From a checkpoint of a small encoder-decoder image transcriber: encoder activation gelu, decoder layers 7.
Rows from block 4 of the text decoder, named by matrix and row number. Each number is 128 + 24 x the weight over its row's rms, rounded and kept within 0 to 255. All counts start at 0. Numbers have three digits each. After the name is the row's rms in percent of the matrix's.
# k: cross-attention key (decoder.blocks.4.cross_attn.k.weight, 256x320), inputs 240-319
k.42 105:127150122132125133065150162146124120124097120148146100162107085131082085145092127125132155141104114129106133104143088140171141124146119107081131123142120123154129156106084141138134111099103128095121087079091095116121150109106090102132137118
k.43 099:129136092156127138136147127108137110152123152153110163103120100124134115168165079117108120143155142151134110143130142146161096131137122144122174121114161116065137142177151104087132161120085111134132114120155142132151142140166151135095146152
k.44 097:105117094125092110147142108096175134161065130117166125137172131116092130121140105131161132128176130072127143117132130150129108169118133059108152075147116111101145121124110169112151111124161143101109111138138134138155093124137126164136117144
k.45 097:107122119096087125069141131137138091139115120105173098081103165128160115160154121146104120124162122116078143101116145151119115105133184155131167125113164134127126149150126118131137136118116077099165110159090114122126114120142136123119159138
k.46 096:103129101105099163128126119135126144101110095124147166112106129150134112145134140140159128099116144072123111097184131154157132111157147161159147154124119183119132141110115123121152140125097194147141151117113119127143131145135133109125153106
k.47 095:147140146157114159128090103098136140170145117094122114150102121099167115144095155127114083118137174114151091171072119137159156124166133165085115151154139167118113137124158115107104141094131140132140115120112127119173099164098147146114095133
k.48 099:136148131151114127144135133146082106125133150133164128153101131119192088153086087131118140139098114129110125135138161155126121088128116192135099176107162131090140112124148147108140168135135100113118126102121146111179067131142108111095102108
k.49 111:131132149132112108166135146150114140151117129120167142141107124142111110147130160141109061129160137093119113146137131111094099146139165137161143155094130105134142116149132128117130141120136105115160177142138105146102121157131158122107105120
k.50 100:148108106117091119100144088133098074113117142129144165131110109125128124156173116159121115126128134098131131125093107106117087152138153122150096109146102112090139097115155149141090114129127100126109171138162135119114152145143104187146164125
k.51 093:181113084146061133107140126121087115122131117132165080136145124150113169139112126133150147173117138141130122139135150100117119113153085121122061096115101105138140113151127187117116126162132138119134167093133172125105128147130109136146182143
k.52 103:132161156138131170126120121128145128131129141135152125156145156125088125158124135145145133190104130169138122163148108142113100115148162132110140153144071124152161111138144140087111090118107147111125142128090117161111132164141131148112158111
k.53 105:161127104181093107122112129137144139120131089106146128133118143170184156145137142077129106165132169117108123053123094114127140102136129097104128125107142140155137136129125104131162167091121109133106120138106138076117083120094114104156136101
k.54 092:127150114124134160102158089102162114078160140153158112122132136083113147158093182096150151142144167113151138139143166138134152157136107156163131165124151108159146150135104152138090060151128143139147132139093127104115119127172101097127125098
k.55 098:148092115157113146164097182139155109130108134142148171134134182125121143137105102168179129172131136099140126123134161163139125131162128163157091139118137107137159123154100125155101126114176143155128115158190179112104144084070161107129159111
k.56 100:112149121109093176166179113164133133128157148121129125147142121145114173103128100157157160141127129112139130062146085078143130134162123117108144162087079139156124093114124156082120130138109143147138126094154140074160145144132095102128117139
k.57 094:108120169113103133099141153101121171151153096099169093136159146108082126124097163106152132118092103134161131092097071156133154129149149131108146173120157117142135091073132160154157145126139160124113139138123140111168117074165122137122141123
k.58 100:117105100152133100110151136107129132104154153149127131125095176129135106137133117123163141143136094146121126141101113143142121113159105105118098149114071082138101142154126134147160131111107163121117124092095109119147086089115118152090122079
k.59 097:128101111084133137110150129071104148109097144163153150108115132176091109110112108123127160121133105108140095161111122119090108119091136155151096173110133137118081149139107138135139137136143156115115126119123131143132137114092142149130057119
k.60 101:134110096084164125123142098072120118096144077137161141120087130090138096135131113075152126151159110135112139155154084147112142108136102155114137155179125163157147113091109130155100146110109116128120136132129108094141132136169141137122079114
k.61 089:107170174127128127138115117144091123046166126069139119063124090140171098102103100163117125182169130133101149107131141152106097142163109112127115104087138158096090109098118091130101098167145114119100134100147154134153123127127083124180108139
k.62 103:120128088132117132163123166118110128119121107090127114130141123083107156152115103118172122143105106117106151141195130134142132118157124120090099111135118103139136101099120104148140093083116157143101133114130164107142117116103162121137164096
k.63 098:110121132116126172100144071123117094142132145102121071173123140128143155120084127080084114112085122147154159155142144126098138147141104119158143108096144140161089172144156097125101127154125113134137107086143144110136142075075120096120106082
k.64 097:117109106118150158104104079138100144159125110096113152078106119175098119127131091132111104148122113173121128121134120137152098148173117107122150115158111063133155101151140182137112136110101098122153116135088120112135138154158146125127141113
k.65 102:107120097132137101132136110166130110116144140115125160153176137120162153157107160127155112125077112071136212127190123118129152113139137122142116132135142118104129148063129130120103157090141154159104153124128109139162128130166147119163158129
k.66 103:110095099098143102141177101139104128149124129124151100175139112100158111125136121154138124119139139096137091102134125087051134168148124109145142118122168176129129128109109143122124152129127155120161144128147183127094062134117112074113136137
k.67 095:156125125109138157152179125151119122133146112134116115136113109120145154150137157097146110130114121173133105097102123144114126094112111117109109138167170118090154127107081141135131127124131122112116131086093160139088166144164122067114110179
k.68 099:187119143125118124130139120150108107086101178113148171096142125130154178098120121145091117109134106128115129129145128095115094137137156127094093146144121125123133094134109104163076139147116105134128123108167116099138112122131101155121168151
k.69 097:136110134129136136092109114101077142098153131125122133147118157138162123118138070118136138093148099118122147111136132112138124116138131118149149148182136102132102100107152119111192089144148095129156074087103104151121156133121154139121114115
k.70 107:134131185141157126085131149128150142124080123118093074132147176114089146127121138132131117152124164113165136121091104156123137088132150125129156132122145166131135149151185119130112076098142101105139126111145133137163116130165119127123129115
k.71 094:161123105152131145135131105184115103161147117129148120154157151142124132142125147100119147144160143128132152149153086136155164137149132133146130139148171091145132177116110086061111109174131113110152125136124138069129108111157151133142109159
k.72 101:137185121135105171147149150149139102105115144089177143104125143138130153128169073110112138079103137128161168078168128153128118117100163113124091158137100134138132128176155102088144138152141102099114149114130175136134117181140121120157122113
k.73 100:110078097145117127093109147148113150196053146131124172093139153144141091153076127133129116151124137138150099181073150138078114126145140156109169113092142155114101149113121098165122104072126106149139088115148129109134152110134152132141132129
k.74 096:088157135099082141139175155100119144117123124102131126154156180124155171122099143100123148168140152118140127134136148154140133128162102115108125130122115111152139121161143168091140116111119139132139121092152095106085121148144117138127128123
k.75 102:121104137104134146120145149106152188115162108169142109092095113120134149130139140155121127134138134115113147123157100096144133108137152111126127113154166132097112121122138129100107089151128149101162138147105128145117145075134155143130136166
k.76 104:138124155129089144130117167107102099138129090121122146089125135155102137161078108175106125155136110172155117138132137109137168115134080138136146129125080096142158117134084107143132136118134162138135118129108109176133152112146130120148155095
k.77 109:155140083145108136121147126106115118143125121140104108129148109115110104133125093188077145104144084112119114179116160128142151146147118135142112159116142170119121148167139127157072150108170132128156124120158159140141147115133136134150141127
k.78 095:116111110115116128156144122135185136083132144107121101127095136101153072140075135097072140140134154155130126118143146169174115160136124133146119144114138152139119138142101110124141156137163156125072129128133120128127126138066156114109151137
k.79 100:139150147118120154149159150141151107145140144168133104189096125165121130172119139144107117173115092150155131145095106148148132125144149109127176105093120115103098154140116161072065084132160161154155122128148154141152120134084133106124178100
k.80 101:106180094163110122156164138112118129145160101109111124098101155115116075120140135133120138133140114129101146121112133135148127122124163156128137143179137124107111120138112190158166115132124120129146139151146128104142126073143105073161067114
k.81 102:110132132121134132116106156119087123095112148122130139119179142102114141129171127102143084157142127103092132124122119183118146164170118125109149124133142165113092132148164137132136133100145128158126113134107095175132132138165160144118117159
k.82 094:132149091122148150136143102120104129154108143111120110104112135150165173117175121145169123159142121107129161136155133105113150153098117127117108102134158169149121104142079135104189141158099154142157097093102141130128123129139168111129147111
k.83 094:116163117081132143150115116109131134127123098066128110165153125114105092108101161116144142144150121162114154159102155158149133160162116137172128170174149153140166098158115127116095121145133093141124113096170138154139118099120143145150129100
k.84 098:125149153141157139087114148148089147127122092111088144097118158119135142091120097166165111084120112148182115170127107109159124132125100165090122130107107111116111156129175101118123123121135120149088118127149170133090166116139138120099162132
k.85 093:139138117120122099174167112111134117129142093119136130102125145165132096152152131175141115089165161113134097103150158145187112080111137113115082127117143132067167140119134164119128135129077139114121105128158139120102170119127084101144145130
k.86 094:135110121158066103118123128153144123121132117155144144099158166158153129183113133153121145123130107139104127132144170140181115105106117075135131129153112089151109131111124160111122148083112111122122135198148134118128132137144150164137118138
k.87 091:106146111115141119152118123138148136119099092106140118158118121129157138081116162133123147139128086137115162131105111145096156142138101132089146148096114160099145128112140098159118168109130181099136109111119095106161069121145122141142139080
k.88 102:121154083104127160132146132113133083115126142161117157163135122115105108135102105139120132128135144118146151168152151112108137122123114118103108110119130081118138095114138166125155124117143127120165124113109125101133114153144165140123168160
k.89 106:130126103129074107110124133098137114151153127130124108104125172128122119078137166165062087134118128110105127090141132066126162114122111185136135100118134107104132114099138083174092144137143116062127101127112152118091143128158104086142125083
k.90 103:079140101147113117090115096136148192140126134153134129132121094097132131150166138095142138084166147097102134128126114139116116141095121140129106132084148152132093145144153122138126132120076166137115115118120126125127135119127127130081130099
k.91 094:140114123119151065123161197163141117143129108104167129142139119116129141105101172134133117136121147137119153094108119151128115102116139076144136068134156141131108165135115166109132140115159165163148165087145138160129108066087170136137142116
k.92 102:161146156145125121091096143082144112107111163094081148100148109113122136134123128065135130135124197090160109146111117117160119075150122111125102139115103168128161139135129092160136117133155166159136176143126112118110177121151127127124141132
k.93 103:132147082105130121100129136130143099135086118098120140098129131094140119146117133102122169100095131184133130131153114126154126147101116113112130151101132139081154128123131126108143159140115076117106152116096128103158155134155167139081135131
k.94 096:115114149131121154089123168146104121139100128088166160108142157148124137114172115142129142111138158071121123152167160144118146125133112116108138124086131147142171129122137151113145139121131119122110152126140145146092095126123112148113159121
k.95 091:143128104119118092102124099134133078156167166129143167126114140143121123126108079055146143141105141155121092165207127132118113071091112153088109119141106142128124122152145123127124139105116161113142115166107124129107152154093109138155121094
k.96 105:128161102134068157148114149057175123122107130073131110125136152128164112139159119132096138140152126155133152121164131130135131145135118137124176125115101121146146181158148114089169126104149109140161145109131144143125120116131119146070159127
k.97 099:102128174128109132089105132139125105121137132098107138120168132129130114117120115099132084128178178087086107132152133135113082156115158173117138118133121088134151159116137151123123132133123117100154096144121141128111123166110167102126158103
k.98 103:104123169084097165118154151143157152139177149172108139096125118149118190159185142105114146152115127101138150089106140117084170111151153090149148150155148145129140067117138082138141144151153114161114175170147105142126122146153080061110159159
k.99 094:118156100083137119159124107091106110132146129126131091100100132130152121178112134133128087108070121131110129131140077124102133127117118116126146151152107127142191120132178081076112128128123158142098106106125108123127113127149135135145095100
k.100 099:117081133098129133132134133110121119105122122142178151106134102130141186151135091129109115120140114111137134137140130128175106105180132120161104143101126152155163121147120082160128146138154104147125102110145153112179129136150125115191104124
k.101 095:144101098114147111132157132135127123129079122105158139116100167126113109162141154096118120147109115135150133153171144174069165116146130138098104103164067126148113157139071139109097136114126119109126098113141133131115120130127085135118173127
k.102 099:100125138105134147132123142105101106150134141111117111126118133133151137155102127136146124091122161110136157134154109114163123146159129142135097117157123131140069107111104147162137079101109127132112100133129101134113146130153140154062136118
k.103 101:101099141103112142136132153176089121126093124140142155087115108131102153099129111150131109098099105130145122128183131147125133091141133119144098100113138116138120140129132129122107159142122114157131129112093132118139138103159090142165131153
k.104 105:112159143134167126140069176181112101125101094101118099115136128128125149106115146155118109109164117120119098137132108113086113126127112126136158107137142110151148118102135088141151141129099093127142078142141131140128137116135147071133131182
k.105 093:145127108105180147097102159100104129109089146143166120141138160125099123161153142105135128118133107099109128122112137141127122125158102091156158154163123121157152077103091146202152124140115121138133131117095149122102136134136112132135148137
k.106 101:141133144147085143157154089136141110126138152139137087095099159149134159141140114119093097120103130100132105153091145123124106128106142138174108139091139160129117131137160128114125094135130151100146108122129134158081079111123144109136146160
k.107 100:104145121084115099109114107154109120126136112143139119143106127148112114142127107125162160108155167161152167145116121192125100117128117165127130109149180130098126140141147133127146119164149111126127098155133145140114114136098126148120098166
k.108 102:130085163134115146191090070136070161136102123116142121103131153138160185129139094146168096089084117106157145133129131132144179140150106142119175122114119124154143128136147125116104139155101140136126129146150078144146090133142140082120141081
k.109 100:129153136136129171120176140115120124183111131086145107153143087088145127154125187135143135134104103113146108087177121092153128143159157151104122149120116132116108128081115149126104138097138098104131160118118096126121129156131112122135159137
k.110 094:122099125115088106107120158144113117108079119113145162139105099111106130136111171100132109128109166143145133117117142152148105122140155116112118137117097158096147109146120106151121115125108163140118126127135135132116165130158091154116156155
k.111 101:093155150099133117142099130092110124162111095119148094083152130116126131160134119111101110127100114099138152134126144124081103167112164145121101109106091154141141162144188093130183128120127105134096099112133154136140141120146114149114098118
k.112 107:116150105139138128148123116148147117146150114155137109124112104112131141119099161107167134099119089112092077169115109093129127141130100153195135069104110104074113125134086167105156119136146085146114125125123122157137107137103074121166133075
k.113 102:148110117145114113123120137129106149131124127177124130161091119069132108155111120162153152103154145150119120083156138101103183097083109143126142114104110163154133116150180086102151141128145145115123150125136139135116096122148130113141114121
k.114 112:122096123138152109120124142140111132140141097106152148137125112094117114140150132167149136153076111101098107118127156105120138109131103140107134141162102072131158127116173123150120105138173134149138112119180142106146081156143110104113122156
k.115 099:186134134160144128122101150086152147126139121122120143111117153100119129112132104147151121149091156179077066110132097178172113126150171151110130115100119109104130126162100166131134119142133103131115128093092101139114095048117102128149138141
k.116 105:148091143144132154125148175118138141148101093132102152099115134136112137102158136109133131109143128147125116093096150096098126110106102157100107144136137129134138160151130112137112149080108156156141148130100112159141099127093144115130104175
k.117 098:110100170157119086149121114144118115156131122158111132077118181097158120097103127199109123116111137148124092168113090147127110085139126124138096125138107105157112120077101148139117157139120151088132119096098126138126080108128130113122153137
k.118 093:114156138128101123103132140151074136100144158132141088146134155131159114128103089166110164093090170168136205134096136124117129099099122130155142187135107147142144125101117132108109121096129125129142144145128150120141130131123112159150151116
k.119 099:134119135112173099111126164138109151059174111130110190137134143142137129128141103120121079093112158177121131108130135150086141139136162100116126104121097156119189142134128123126163152151133157165104118109126145192131176113138137157162088140
k.120 091:133146125120124164147121040090128121124160107123137129130130125108153124127100119092135157096124137090099129171184127105093059154146119101122138113105115112087166125099129128120125101147167136127136131139149105142151129121133126085136122143
k.121 098:145122138125167127148134123178105152162161098132094137167102180135140149111116136135092105121133127115107178123138130123136112131150144170164159151130162115171131175094118133147148116098123112140088141127100154168113109112110144119111115151
k.122 098:141120115133159088129150131145116130107112168100140127104154145097143159181181093173111125109104123141132135178134116123087168147129172103117137170132132098118086133153153112084135102139184121129154187150111149113134071124109147075173138137
k.123 098:128120105129084156147108144106142134137114158131142088101110151145115108114051090146125068106133134118126145138156126150127187094179116128091092150114123113102143106101114159136151059087123089102152138165072148113156139134138104138116114138
k.124 099:148092097130113140152120155114119145161134106117163102090136164113135146150133144148133142155121127131125145112116111094111114104083122173140130196135149101125114083142146134122074115161135107153121198141169102142138147127156142161095127126
k.125 097:095108128132183108128114108113141165161137128131160128138149152138147131130158080125120127095077111167139103076143134116146117122145151102104177132104135177127141123099131105180159175106138124156126140166121115107139079143111131143117142119
k.126 089:120171141131165154137111123155126134122149130111169128134131121104092150179098128143155120065118149125124114165113123139133080088120173149096144124087114169172139162100169145120152166094095133112157109133125157090145125097113113136142104148
k.127 109:160121152139125141081140074135091139107127137124156140120117137144116169155132156079116152139144086149181128137111115113117171107149160094119123140121141164097165190110110085070184141113152140107139106115127109144131153141139138144119126130
k.128 104:084090174141128154161111126173124126131099139110107106134143081131126112116198099127118114127144151124113109132112101127139165140102121117152130131156121124151102123135120135120069139149148143100152094134102153078136147127124110134127110143
k.129 095:120131150100144110097116189124108160140167163127123112135164115120155128136186131086092147120174135129148147146131115121125123132110149159121148073109114116152091165139089115129122113120171098124128124085195081125141145108121125143150120120
k.130 104:114105125082118098116120101172135130135113166060107122156106140157103135186149145153122109164108154138103106102149094109115173129102150101138129138123126126135135146127137084136086108138137126137106093088138099056119136115117166159131114118
k.131 099:103097115120110129132129132153142131120150159103108129115113108106135144143126171106086106095126141115116156135131111104109120088137159089120082144174156149087124140134122112107167119095088155101119076107156119104116136140097102116144112091
k.132 100:142122089130163049100104145100151102126164148157114151132156132090155121147127106167175118120134176108102121117165131154168181112151121119119141125123156116152127091086153113107140132135119117120120132120128154127101102151155111165095112170
k.133 100:134128083091131129116129097101055149106118110123153104130126104150113099144144144152133101118120179151165145161088101162133116132151099138128166133146125127144102079160154153129149161170131160150131117100117182122134134117106119150143154150
k.134 099:146092150152153134109094128131139120113154124143118121133138143158104123109103149129115107149138140119156119176078131154144116125168091145091140152097132116150132129124105111149146132154164131155144140114144109128137159161127119149135140103
k.135 101:079131160155088136115135133144121135102147136118115160116124134133137105053145108079120136132124130142085131127096081151155090116172142129195142132172173099110113104111139116160141120118113135128141108105144117106134131081141138110115129098
k.136 101:146106114110110108138155130139161138079123125135129140119137125094132116155118111119169134135191144080155136123182140121148126106138124095065071099123177106133110140159131128102119114149117124144102121101133174125127169143090104141110126117
k.137 097:149125078098146125133162155164144162146115111109136115135097175142125129106112115120104152103121089136144172110131107126140136104093132131131132131141146109095083139145105110089120103132131081089167138144100141126141126093115102143130108112
k.138 091:130142125118122116176106173103134146144150150118156135111150168118124140058125143141103106115124091136150152170157134159116125127157115106138154092152092144131095143184105165159114153135154135087109127131140151111087139116134106131140130090
k.139 103:116126145149116115095119099169131103151108132116165116129154129128115196150163117148133152105136078149116122138100133112124150138101178130142176106145115113083137120093130136104149144144146166134123139112102143141207111069114120145120148159
k.140 102:120127075183109128149122108162151143140116095167115143146148124111150092122153129115067123141133134123117136094122129146129084118137182151108184123131121126106088115138098091068160127122127142145151170126149122115163090114153116114093118162
k.141 097:086106110110139131095117136128096102125131152127109109132110089148098130139117156126116105131167160082101161108111122165125203109126089114106141118137094113128131106112095146171160089151121128124148129180118157156142076090127133130161151121
k.142 098:151134115080156160129095144161088153123109091158105107139085155095156128145079120097138154162172064106117168097136133129096129174090120125112153155122182122146111135120130100121165166160127120148122150146146113114145162106153100107102093137
k.143 105:106105146176090134117112161140099142143126086118116147181126101126118152109159152139114150128149138152135096084093109179124123158131091150133144144127115128104179141158113148121129106166117126115139123124144115159085120093112147120137159171
k.144 107:155107081105142137136135155123134121119165117122117119122124130148149150150113124141159106160123110130083151154106124177132134158188129114106119113159087145124140137092155135083181132149165141105134143100091144104119102139156193175132137113
k.145 102:136109144101072124147182129092121154139086140144129105167088133096131098112097132133132108099115136127129097104126107159118115122121104081094124147126150104202131162127194148156139136112107142142098089091126141194126117102110106158124138097
k.146 101:122125116124080123125112105086119091140082152102134120137175127105142128142135134095128107163150117112146147091163138148147142144147138119124171161127079120138138136126118122074113117139123153102110101102118157150142132147124142095099094093
k.147 094:130143113176120149170115097131150125114122142138167150124119153126137092118107174124148195118130152151148149106131154106168145115114173107122127139119083124111160121171149170138134123184118161108081128134106117148111128147171068112126114122
k.148 102:161162145114094115120150107158121105150110133117119096087168139119142123109150074115125141188091120126164115156141193140122108120173118139156113111139123129152118142117123093107127149163108161083113093168126119094138161150137155145117142060
k.149 107:130157150141124103118144077137133156149108095117143136167160179121130111123129127104124125147150084155142121134149157115142080108147107124102133111129114131136107117120131112153082133143152129152112128130166131150105149126133145078157144150
k.150 100:119153102129124186130155101114122116147109070112092123120167098140159094107119124139085082160119136150111092077093152155124129128079093129129132120124142116143142134129137099148135118097155092091139112122109151173163097153130164126148110128
k.151 101:144109148133112115095130160154138140136090133119129162093200134115111114134124101076123143109144116081120117175126063146122140095108114122134124137140099107102126127145158142147117092134147118123093117110176180142115053120110140093111097110
k.152 100:154114115103134104180139147097125105152137106086131146110134168110105111142124157176136112115135093159141091137144121114145160137129132120147139116140131129135129137174114119163117090121137153120137111107117118148118113138073170141143130128
k.153 099:122126111163134135162104136130120151182134179114110122120116100096154089111125085147123130168144159097111085138128123105160102168112102128113117157187106162114142147178098146090108138144179110095168177147101148113146144132162121145169098122
k.154 098:108133095174123097128084114112147123116159117113090128113145128115077106132110135121123134150149159134142101156090069133149129135145131132069130140096123104106126090129110140142102144134117141138141110170135126143107105089114183125097103134
k.155 101:089146141125107122111136111131127134134163096111095162079095122113144131112099141115153152119113123133133149128146158114117124171132118121195081127125140114135138112110089181105102102101182106144102110157107093102138103145145147109155117148
k.156 098:127093101174117139130132088127180165127120183115190121105067108114092129117122129110188130122128124198099109106150132122096102130136153116167137138097141132162106174143148110136113137114122139096106119095114164104135117116107126099123124152
k.157 097:194135116149131092072156132118116116133139090127171180116105140128141097132148102130145123115138167103147100108129099112111149141113144102101105142101125103084137113126078110148145090129091100105123133161081113139106120086109115102189183133
k.158 097:163108159092133162135119147123140110097098105152128117179124150159147107134140141159138104141164114160146154133117139163100185139139130153126131104161099100131106120107117140108116097116097169106129121166130160115149123161123111151111099112
k.159 099:120119112155127134126129140138136139089081133138107115089091127100121138148142103155140099057148098127171120115113116121136121084134164141169101096118136134105113082142163113152133078100098156104183133121153144105112133106097127079140141126
k.160 101:163163126144130127081137157135112103119136150117127120116147134142132102130129118151132135136120137134132128122129115171172157112086151125086148113079140134161151139118157132082131158122052122123147120146105113162121116135144150135134157127
k.161 103:120107130112132114085134125113120138097143095116144132119128157107153153116185119096132109122142128090146190130119170121080126086148154147167126131153106157108137147102138135161108113127121115137151148125141133135107136102114111080148120169
k.162 099:127129135159134116163124135128170092130151078105137150106154148130079138100123128109154170130088150115081097138161129141155142129117149081151120114125106117103090116082140145132102125123137135085086119122135092126149147148144141129086115136
k.163 110:126129149107095124125148166126111109150157141085133180112097136111099143169093172145115122093135092127120130136176121141137106120085112095134140100102118129099125144109110090158164145134163096152121124091155149110139126115155175145146120115
k.164 094:103127124119114123163093190096163094094147055104137098114085113129139123164095171154116118098114105121077132150135073133136120112129155152106108132118099126141141130118179100107136136102109111112128117125119078080148129141125130162146111152
k.165 103:145182174161120133144140130105111174147135149102173140124090120104098116142108157132118078113114137120167117113148131118177154111188136175133169111098107128153124142156138154167090155094122104130144157141142144109144104115134128111131175100
k.166 103:133103154132169165083120149149137116131137102117151159135135089188161151149159156159158105101139179176121144136124106129081129106148144095152087117161147113137137135147123102117151115076126121111080141157106119128131079110101116101115140141
k.167 096:142140154160131138153161143125081130155140105103120135123118084183098165112171096134150130115140065135083127120175114129084123131112118166106142112154123125082121132129153132144172135153143113084135143120156160126110089165165183105087108133
k.168 096:097127184121150156140115114114173123132110121104109113119148174142126090157076147154146121124102155128114131132108146095151147129133201085136133150126091114148148121154095133120105082124084095170085125126159079164122132154116173144118112104
k.169 100:131110135095127127157141120133105159120137130131163094140126125134112128143147128099159127105149106113140124136159124121165164106108145196128145135114109143093124126165133183152138142154154133157072138090176185135128128138128127170173140139
k.170 107:099120122137125166148167135149144135122111186131103149138112085136119091177115102116180112136110178127129129126168174108132163137106108170118138083091150161115129085091121189118156150108151129148132163129183121134087151132129127118160118114
k.171 095:143051120083113150134132133120138152094110138151123129089153144126182112182159131146144100130159140124128120122124115147140137106122108177122146127109125155161097105127110116122131153109129134110105165077106138106115134158146124142145104139
k.172 104:154078131126126134080159075143140147147165089089131161156141144116153086153065114139092101106144100078136120139135129126109149119163129121140122089124140146106162090098129125106105122144139101119130137141146154134146112144125146126110144109
k.173 102:135117157161152093137137163121152118127110095104129130137151164128151108128150148141162184122135116126114132106104124134116163086126166140099060108154160179164136140094123112133128135108056125115125105107105145129124117141116157109109107127
k.174 093:148110136147202132127081143122111094143123146121151114102149080150108102140083147132099125108145112104135120138136122142150109136076115128160127133107109152128097127148151153110176141134138112172152134130129110121163132082136119128127115129
k.175 098:129104111114148130128152112140129129121094178162131098148150099141105130166100103116147104070162093089138082132110159116082148129124119153170156129136152089082201113124113153097116150121170148138128137128119142144072159136147116140122128141
k.176 094:082117155115121132151141145141166114101118126105123111139138132132108156139119150166129125104156140119121128123138125127092116143187122131120126156124135150168141085126131129166094139092138110122142122100126129105138106118143162128102108107
k.177 092:083139089071139103156088128137155132111110150123121101175160175149159126118116136128140134134130133078153144128122134164156147141138109114126166138101103137122112080141117113139107129116099129138070155130143159150105119101166141152087117107
k.178 099:158103120122124103105127138140131127129158168126170145137103115115104142132140155138127130116164077103130143162175090137106151120123113141097147141148126128080133131167091110163112128103130158085154162152195134146118129157147095109128117122
k.179 097:123123133136149089156120162114118116113189116123158115097106117108130118140150120100119109093108140133141089104107146152110143130131097136157118134123127131071116092104095125078142086115110132104116118120124099145103127155121152177133142109
k.180 098:156145109129143136128137192146124137187152101138151148128085134095147127089116114145166114147142104132135160105091115114134115189095137116075126142133127174143151127172126156127097119134137124101148097119152163117126168166080166132133088148
k.181 098:121111096185118137152134097078147145129126122116106083144118123065142112163121165127129163151075104121116153134124103139113111115108142146150139086103158130127142195147135140102174148050113123159094125103160102094116132121147127116124109169
k.182 098:129118123137145092163116152130151079079135117092103179139103118131106132161120143097111126137149112135141129144151135098150127118168109108132167150156137122144159138156137170143161141115111126111111155135155108130120149136134173155177139087
k.183 090:126106126180117121137082115120129136131118149132104097133137111143144110135107116120147116096102136117094155127071156145115149127125101150144137133172119057101140102132082120091143130112102159118196126150132165142151119145066142103147143119
k.184 090:120099125148127129102152133153100137115121098171115146145145117095136139149117160134160114114148129087156097162121104100140144152119153126104125087101180154128110168139114163168117119101127123149134149138124141156124158143095155139130120154
k.185 101:133129141151108109091127154140169126138146100127099111096117164095118100124100166099115157095124112118135136156103119164097134128090081115137150134155117150099132077097119112076110153105119103164118082102131108063143077139126132127120139139
k.186 097:155137105108124131119110134117174144095102109135156092137122110130166159133126134114134129126120144125101140135111091167138076132154167111160130072120160110144109154097157147135133131110136119125133093147152125138116162147159118107133115173
k.187 100:132150107141133108126159103140137098131115142095118141117144152148173109112161137123151122118128111116158172092121150133165132105128172140158079145142140160161133151157124070159145172130137110132128139146092094108178105107101115093140117106
k.188 101:117156135113152114176155160114076117120145168161145129154113160120121116116123152136170145105130101144170117122151133114147127146104118141141107126107107115138088120135129122104135163114134093119091143167170137116113101132112155167126134113
k.189 104:177122117132154109152088162098136138115092126121085115127126130159144140160137099135142102129106097138132128124131117159125155122144091140157113142122082102144110119113163162177138152125130134189128147105144140096127138140101126130130115124
k.190 098:097126122122185129159145137146142113081094157147122098146130148127178110125127135138119133118136142120163067104152115192111097098133143125119127186135115142150124134115126138105128141123124132095123138140149116121101130121154134115090154135
k.191 109:142117166142100151147098091117139139151117144155105133102110108180160124137136106128102132154153144132110108140138117114128116154112136153107125077130089153147092087140157133109142115135102170064137151170066132150130120148106083148128115108
k.192 102:174142153186126147085120139102153110145113153100148134142157137147096131135131107111155124126136173125107162125133116119158135192161107158129119127148119142137117109108130185119139145142159150129089138134141131085158162153123125104136129102
k.193 105:100118111147110121148122116153140180128148128160126107120181144143143206119169105118162133121128157135136123110099158091127189183129147089138133127115129154103096143136108125156115080146097165114148126159122107141129118133105154121110129155
k.194 092:152111132132139114114140143166182121130113161166156148123155117132108116102105157121105127090124139127151091138151134137113135161100104046122109077099087141135126135153119144103110155126096124099118124149125150159092119146110137115109132103
k.195 102:132115100114119113166111119149152108104108176114124127122154131145109149126106145176153132146138085120158113062151148093126137118123079113114150117084116126124090141092135115105141132110066102193154108134138156183129085136071142142163134116
k.196 105:129135139124149110124094175113107100127089138136157128122125149108103074107119189124108151151129161090117154114060115128111137122152167115127170155109178162149126162086128116126118132095145119173162126107115134125137126114113121114145143182
k.197 100:061140078077163110112108147092130127123093173119116138213119142123076127133145121112127159116117109112118122155123076122099134143160151158129106164138121130156174124107149131159102113162194136154104137141152110110119164117161101107109137115
k.198 098:120100089141149107125109156136101135169121118146167114051154146117164176117152106116126122139125125151065102171160132100131138185133107110112158123147123089107116091060133157146116138135134140122126150123113103113136162142166089110103157149
k.199 096:178144140127157163132128145120115168075086099122089111105179117120144094117106135122133145100113103159069092087140117141106126106133142154118106116098154164145150152114093111118177101083133140156127153122089180124106090110090134095136131037
k.200 104:104113143138145147121133096161117128142161135105125156105104108144090146138100125160196138118153169100117137113145163111147124137192126151107129146113156137166119136133161126146067137089090113152170129162143158142168118117130116142138142135
k.201 093:085143119140148150101094131115128111135083150115103156187125109092184109133145146137149146125121103124150156120117145142105091139072110134161145099091106094143098167083123156156160158129131162126100099096155112183119175106143152142144071119
k.202 106:116118165164135087123107111126159132122144158117102122140116165126163100121126145107122159142137139114106123137134149150107159154152103061120127114142139119132174129132109132134136109156134130123108140170127160095115102171128125127084136132